A small image classifier, trained from scratch.
Model: 3.99M parameters, 24-pixel images, norm batchnorm, activation relu, depths [2, 3, 4, 2].
Rows from block 7 of a small image classifier, named by matrix and row number. Rows with one number belong to one channel. Each number is 128 + 24 x the weight over its row's rms, rounded and kept within 0 to 255. All counts start at 0.
After each channel's rows are labels from the 100 images, of 14848, where the channel reaches its highest value: "strongest on" is what is common among them. Only what is clearly more common there than usual is listed. The data: dead-leaves pictures: piles of overlapping shapes. In brackets: how many of the 100, against the usual share in percent.
# convs0: first 3x3 conv (model.blocks.7.convs.0.weight, 144x144x3x3, each kernel summed), inputs 0-71
# convs1: second 3x3 conv (model.blocks.7.convs.1.weight, 144x144x3x3, transposed, each kernel summed), outputs 0-71

convs0.98 [160 118 116 144 131 113 115 114  85 121  97 133 125 103 130 134  92  95 101 156 136 103 107 158 109 153 121 120 135 135 150 123  75 130 131 107 100 154  94 103 142 108 105 126 132 106 106 144 129 172 163 137 148 125 157 180 109 123 126 147  88  97 136 122 161 125 106  97 157  78 144 135]
convs1.98 [ 83 105 115 124 113 120 146 127 115 134 104 149 134 150  89 112 162 143 151 116  95 123 143 123 106 152 156 130 134  84 119 124 107 154 115  86  76  73 128  96 106 102 133 109  84 102 115  98 121  98 108  81 114 117 114 158 129 152 138 120 126 113 108 114 170 115 102 133 123 144  88  97]
strongest on: large pieces (97 vs 33.4); hexagon (88 vs 4.9)

convs0.91 [ 98  92  50 133 109 125 129 122 142 132 129 118 109  99 102 101 142 121 129  77 129 154 118 125 132 132 103 116 149  94 126 130 153 117 127 116 115  51  84 127 123 110 110 122 127 136 128 148 169 103 118 117 130  83 119 115 154 115 114  83 104 135  90  92 154 130 109  86  93 111 117 131]
convs1.91 [ 97 141 164 148 125 106 191 117 137 120 136 123 112 149 146  98 187 120 146 122 108 124 124 136 116 131 159 120 129 143 132 102 125 137 161 120 163 125 126 131 144 124 131 114 119 138 165 122  80 115 102 124 112 102 100 146 147 127 132 141 111 148 121 163 136 131 121 144 126 131 118 117]
strongest on: mixed sizes (63 vs 33.4)

convs0.4 [129 130 118 119 120 112 131 139 155 128  82 103 100  77 110 117 121  90 132 137 114 129 143 108 119 140 100  99 130 135  96 117 134 138 127 142 138 124  68 147 127 138  22 120 121 100 140 137 130 101 118 126 118 112 114 102 124 119 106 136 138 113 110 100 126  73 103  69 136 119  97 100]
convs1.4 [141 109 124 108 123 179 155 118 113 143 164 128 134 117 132 130  99  80 119 138 132 117 142 167  83 127 131 108 126 119 117 114 107 123  91 140 101 120 125  66 160 121 144  93 121 115  86 163 141  81 155 144 158 136 147 154 133 162 137 170  90 147 175 142 113 131 150 158 137 167 129  83]
strongest on: large pieces (92 vs 33.4); tee (52 vs 4.6); cross (32 vs 5)

convs0.143 [133 140 137 142 117 153 148 159 133 114  88 129 117 180 124  78 119  75 154  99 117 105 137 113 156 137 115  91 127 106 114 147 118 117 125 139 122 156 148 132 122 162 170 115 139 168 136 118 151 105 140 131 110 119 156 165 129  86 115 144 127 142 127 155 166 133 127 116 126 131 117  90]
convs1.143 [144 137 134 122 135 117 117 115 128 100 130 107 142 127 106 110 136 138 122 121 131 150 110 107 141  80 114 142 111 139 136 138 103 123 111  77 185 126 123 168 125 126 131 146  92 102 147  73 117 145 156 135 112  93 113 117 119 112 141  90 168  92 101 143 131 133 120  93 131 130 147 145]
strongest on: grey (32 vs 14.4)

convs0.103 [138 155 103 145 115  89 121 137 117 116 122 116 129 149 135 129 131 153 137 105 135 173 119 111 160  85 156 132 107 127 115 155  87 134 106 105 140 137 156 103  93  91 155 133 144 101 134  75 128 142 123 119 125 126 146 106 124  61 186  97 141 137  99 149  97 161 103  98 111 121 104 106]
convs1.103 [129 150 122 147 172 102  50 101 135 135 169  70 135 110 116 138 133 122 157 143 145 125 141 105 146 140 145  88 104 114 116 119 127 101 133 120 154 154 109  99 112 155  86 149 116 122 111 113 114 101 100 137  96 114 132 144 126 137 102  97 104 136 153  92 131 121 158 143 119  59 125 110]
strongest on: mixed sizes (75 vs 33.4); vivid (37 vs 14.3)

convs0.99 [155 117 104 139 129 163 147 116 128 168  57 110 109 150 118  95  95 114 112 109 137  98 133 124  97 143 124  94 122 124 122 118 115 128  91  84  73 117 116  97 118 131 142  96 107 150 141 147 122  98 112 128 131 141 106 129 112 137 164 169 157 111 101 127 123 104 102  95 123 169 128 147]
convs1.99 [ 70 128 139 122 136 149  79 124 132 120 124 107 118 165 104 111 102 114 112  91 143 113 127  70 134 131 140  95 123 116 144 118 147 130 111 114 161 176 149 128 133 157 170 124 116  81 162  97 166 139 110 100 132 122 129 110 104 166 143  93 120 160 107  94 102 163 127 101 129 199 107 104]
strongest on: grey (32 vs 14.4); gear (29 vs 4.9)

convs0.132 [151 130 129 123 134  99  89 100 136 111 108 106 104 137 115 133  93 142 138 122 151 150 142 115  77  85 112  94 143 132 163 143 109 148 122  82  84 149 134  96 100 105 147 143 103 119 138 133 126 140 102 119 104 127  96 123 116 116 123  85  88 166 134 121 127 127 164 133 116  66 146 141]
convs1.132 [157 137 142 144 151 132  61 127 135 165 109 102 125  81 117 189 113 101 109 114 134 146 140 140 117 162 139 172 151 112  84 115 133 148 121 127 135 125 131 115 102 107 141 113 123 173  75 120 103 101  86 113 155 121  77 147 122 137  93 166 135 159  80 102 149  92 135 132 136  93 141 130]
strongest on: mixed sizes (62 vs 33.4)

convs0.129 [152 123 179 128 140 112 147 140 137 100  82 129 117 143 123  80 130 161 161  94 161 155 145 166 144 135 132 111 114 138  49 131 110 150 170 160 105 118 152 130 105  98 140 101 124 131  98 157 118  93 141 119 134 149 120 125 136 102 144  99 151 157 143 137 157 108 131 128  78 116 148 121]
convs1.129 [150 160 137 134 114  81 156 125 153  87 140 157 110 147 170 148 152 127 130 143 109 114 123  96 152 124 134 121 124 149 151 165 146 164 170 125 150 156  88 151 140 156 155 145 109  89 160 129  98 121 127 112 119 135 115 143 150 120 168 162 215 107 114 119 126 180 142 156 137 138 141 126]
strongest on: ring (31 vs 5)

convs0.126 [132 138 103 113 124  92 148 111 114  96  65  91 129 103 119 142 163 127 120  92 147 138 136  88 132 217 123  99 128 153 134 131 154 121  89 109 112 135 130 103 127 142 108 101 125 118 138  66 169 157 104  97 129 131 139 135 142 105 123  92  97 140 127  94 163 110 103  95 134 153 100 131]
convs1.126 [103 139 102 103 136  68 102 113 101 110 124 140 134 101 112 121  97 158 102 119  77 124 103 129  94 153 150 175 105 113 119 126  86 183 136  95  94 100 101 121 128  91 169  76 127 135 104  98 114 171 129 119 113 103 115 140 159 115 141 126 126 123 126 177 135 177 127  96 152 126  90 120]
strongest on: hexagon (88 vs 4.9); large pieces (87 vs 33.4)

convs0.105 [147  99 117 130 150 116  98 106 127 131 118 122 102 141 129 145 120 126 115  97 143  98 134 141 109 161  87  86 109 100 145 104 114 103 102  77  79 107 104 100 112 160  95 132 106 113 135 112 119 119 111 123 153  87  45 154 109  95  85 117 131 114 104  78 167  75 141  94 131 115 105 149]
convs1.105 [138 100 104 134 126 152 110  81 119 116 137 108 139 108 123 181 138 127  93  85 131 160 107 148 169 170 136 132  98 132  88 106 155 122 140 175 174 114 138 150 110 153 136 126 120 119 132 121 106  83 136 105 112 127 132 120 170 161 108  98 106 146 115  75 157  92 125 117 115 136 103 133]
strongest on: hexagon (46 vs 4.9)

convs0.83 [126 108 105 135 117 112 135 135 139 115 106  97 115 128 132 113 159 127 149 106 147 115 121 114 146 107 154 118  97 175 107 148 118  93  80 125 152 127 108 128 140 112  97  94 100 156 130 127 150  85 113 122  84 104 119 102 111 125  78  88 143 123 133 127 133  93 132 106 110 120 145 141]
convs1.83 [100 169 120 138 112  76 165 114 159  81 169 155 130 136 119 110 130 184 131 155  89 100 126 102 165 120 121 109 136 130 150 107 153 123 120  99 144 142 109 139 136 151 124 127 170 158 114 117 119 159 142 110  93  77 148 147 137 116 135 183 111 114 126 143 181 113 154 141 151 149 137 114]
strongest on: frame (45 vs 4.7)

convs0.69 [145 118 106 117 125 123 128 164 109 124 110 131  95 146 120 111 147 120 157  98  84 160 144 142 143 160 110 122 123 109 144 144 123 121 106 122 159  97 127 115 102 119  83 125 135 154  86 108 131 118 140 124  66 137 103  96 138 123 121 129 127 127 125 150 110 107 144  75 123 150 174  95]
convs1.69 [114 101 159 153 102 140 104 138 147 122 148  95  97 133 123 144 145  99 118 153 115 180 130  98 155 104 118 113 127 127  89 118 171 102 126 128 190 118 150 136 118  94  78 108 132 143 139  97 151 105 142 135 131 126 115 124 107 105  92  91 134 144 134 147  93  75 159 116  94 104 156 140]
strongest on: mixed sizes (74 vs 33.4); flower (42 vs 5.2)

convs0.3 [100  97 120 123 133  93 138  94 106 145 129 122 119  99 143  94 153 101 102  99 136 144 134 189 116 113 103 105 111 109 101 107 113 111 141 112  77  83 123 103 105 112 137  94 134  99 137 151 134  91 154 157 140 126 139 130 122 171  94 150 123  47 104 110 143  67  98  91 126 130 123 128]
convs1.3 [ 96 121 121 125  75 143 214 115 106  82 110 114 106 143 101 112 127 137 132 141 147 114  77 108 112 146 121 117 104 143 154 109 101 122 109 110 116 122 142 110 142 151 150 106 117 135 163 119 130  97 125 122 112  78 132  72 156 144  93 115 113 137  98 136 139 127 142 143 109 162  83 108]
strongest on: large pieces (72 vs 33.4); gear (25 vs 4.9)

convs0.34 [144 134 116  94 137 121  54 140 121 105  88 147 129 129 120 150 117  96 154 132 100 115 121  87 117 133 114 108  98 109 144 134 134  75 111 136 118 121  96 121 131 139 150 132 134 121  88 105 134 133 134 118 109 109  43 122 146 141 148 120 134 105 115  92  85  92 115 158 117  97 143 148]
convs1.34 [138 143 111 120  58 132  83  97 115 164 141 112 155  95 126 184 118 140 140 119 134 119 101 135 127 120 150 223 104 149  98 114 117 103  74 119 126 130  90 156 143 143 125  67 155 155 130 162 145 121 157 152 128 139  96 145 157 129 138 176 140 157 121 101  99 107 127 147 108  65 144 120]
strongest on: mixed sizes (60 vs 33.4)

convs0.123 [143  91 180 125 126 143  89 120 138 113 116 139 136 183 122 114  96 147 132 111 105  84 132 131  97 131 156 118 114 111 159 149 143 137 120 151  88 126 141 100 156  89 172 163 146 122 142 113 118  85 129 124 122 137  72 147 109 118 135 120 106 125 140 137 128 167 144  99 109 110 135 109]
convs1.123 [110 116 154 141 139 143  88  97 139 107 121  74 129  60 104 205 153 127 128 119 124 105 130 153 116 143 134 198 122 151  76 107 116 159 143 124 159 130  68 120 144 117 142  81 118 152 121 112 107  98 124 138 146 109 117 130 149 163 100 134 111 139  98  70 149  90 135 139 111  86 139 127]
strongest on: mixed sizes (65 vs 33.4); grey (37 vs 14.4)

convs0.5 [121 131 128  85 137  98 117 105 108 125 131 143 120 188 125  94 123 139 157 136  83 154 126 129  81  91 121 109 132 130 162 111  96 143 114 129 121 137 145  94 135  95 147 169 105 111 124 108 146 128 141 137 110 127  95 118  97 144  90 104 131 155 142  93  93 127 103 147 128  98 145 124]
convs1.5 [120  97 146 120 117 123  50 127 106 125 120 139 123  82 141 139 142 103 156 146  82 113 140 145 134  99 118 143  89 113 132 114 149 121 114 133 139 114 137 111 145  90 109 161 116 153  61 151 173 139 169 143 107  84 134 104 105  98 113 107 161 115 140 128 129 126 138 111 137 100 141 119]
strongest on: grey (35 vs 14.4)

convs0.86 [128 100 186 132 129  64 129 135 145 132  73 100 109 117 102 102 129  85 136 156  79 134 126 140 134  77 106 118 136 134 120 143 105  74 110 156 163 172 143 120 147 112 150 154 120  90 144 130 122 107 110 139  96 103 146 183  99 118 125 178  76  88 131 124 129 102 102 131 130 121 161 146]
convs1.86 [146 125 147 112 108 152 163 134 128 128 105 128  98 113 117 139 115  74 146 156 123  77 140  96 130 134  83 118 138 134 115 123 106 168 133 107  82 148 115 177 115 133 130 134 135 116 141 152 121 123 130 121 111  94  80 110 141 137 144 161 177 101  96  68 143 108 145 123 142 136 138 115]
strongest on: large pieces (100 vs 33.4); ring (41 vs 5); gear (30 vs 4.9)

convs0.110 [125 135  80 151 106 104 126 101 123 139 107 124 122  77 143 117 130 110 116  96 117 121  99 154 112 121 118  93 118 149  85  82 120 118 107 116 106 140  76  95 104 144 142 113 121 102 127 115 107  95 114 126  89 109 119 110 100  94 116 112 132 100 108  83 108  85 141  97 119 115 124 112]
convs1.110 [106 170 131 122 125 147 143 141 164 156 146 141 127 135 137 119 154 111 129 136 124 137 115 148 148 157 120 119 149 206 152 133 153 167 126 150 133 184 139 128 144 155 139 138 175 147 202 159 130 150  97 143 157 152 168 116 116 149 123 164 152 154 148 143 114 149 125 135 145 125 119 109]
strongest on: large pieces (63 vs 33.4); hexagon (31 vs 4.9); ring (31 vs 5)

convs0.16 [159  87  95 118 132 119 104 151 124  96 146 107 131  84 148  98 141 127 101 109 160 134 134 143 112 145 121  83 106 158  81 135 131 100  98  93 136 101 132 103 138 143  77  94 141 184 114 108 148  77 111 139 128 120  93  81 141 105 132 130  92 129 114 121 109 110 174 141 135 119 121  79]
convs1.16 [141 133 123 147 130 150 131 127 129 100 168 139 157 163 156 133 126 147  89 138 175 150 103 124 155 117  84  79 115 138 115 130 151 121 133 146 139 178 140 132  77 137 128 117 187 148 135 147 107 133 152 142  81 160 194 106 122 149 135 158 146 127 138 165 145 182 161 126 138 135  92  91]
strongest on: mixed sizes (61 vs 33.4)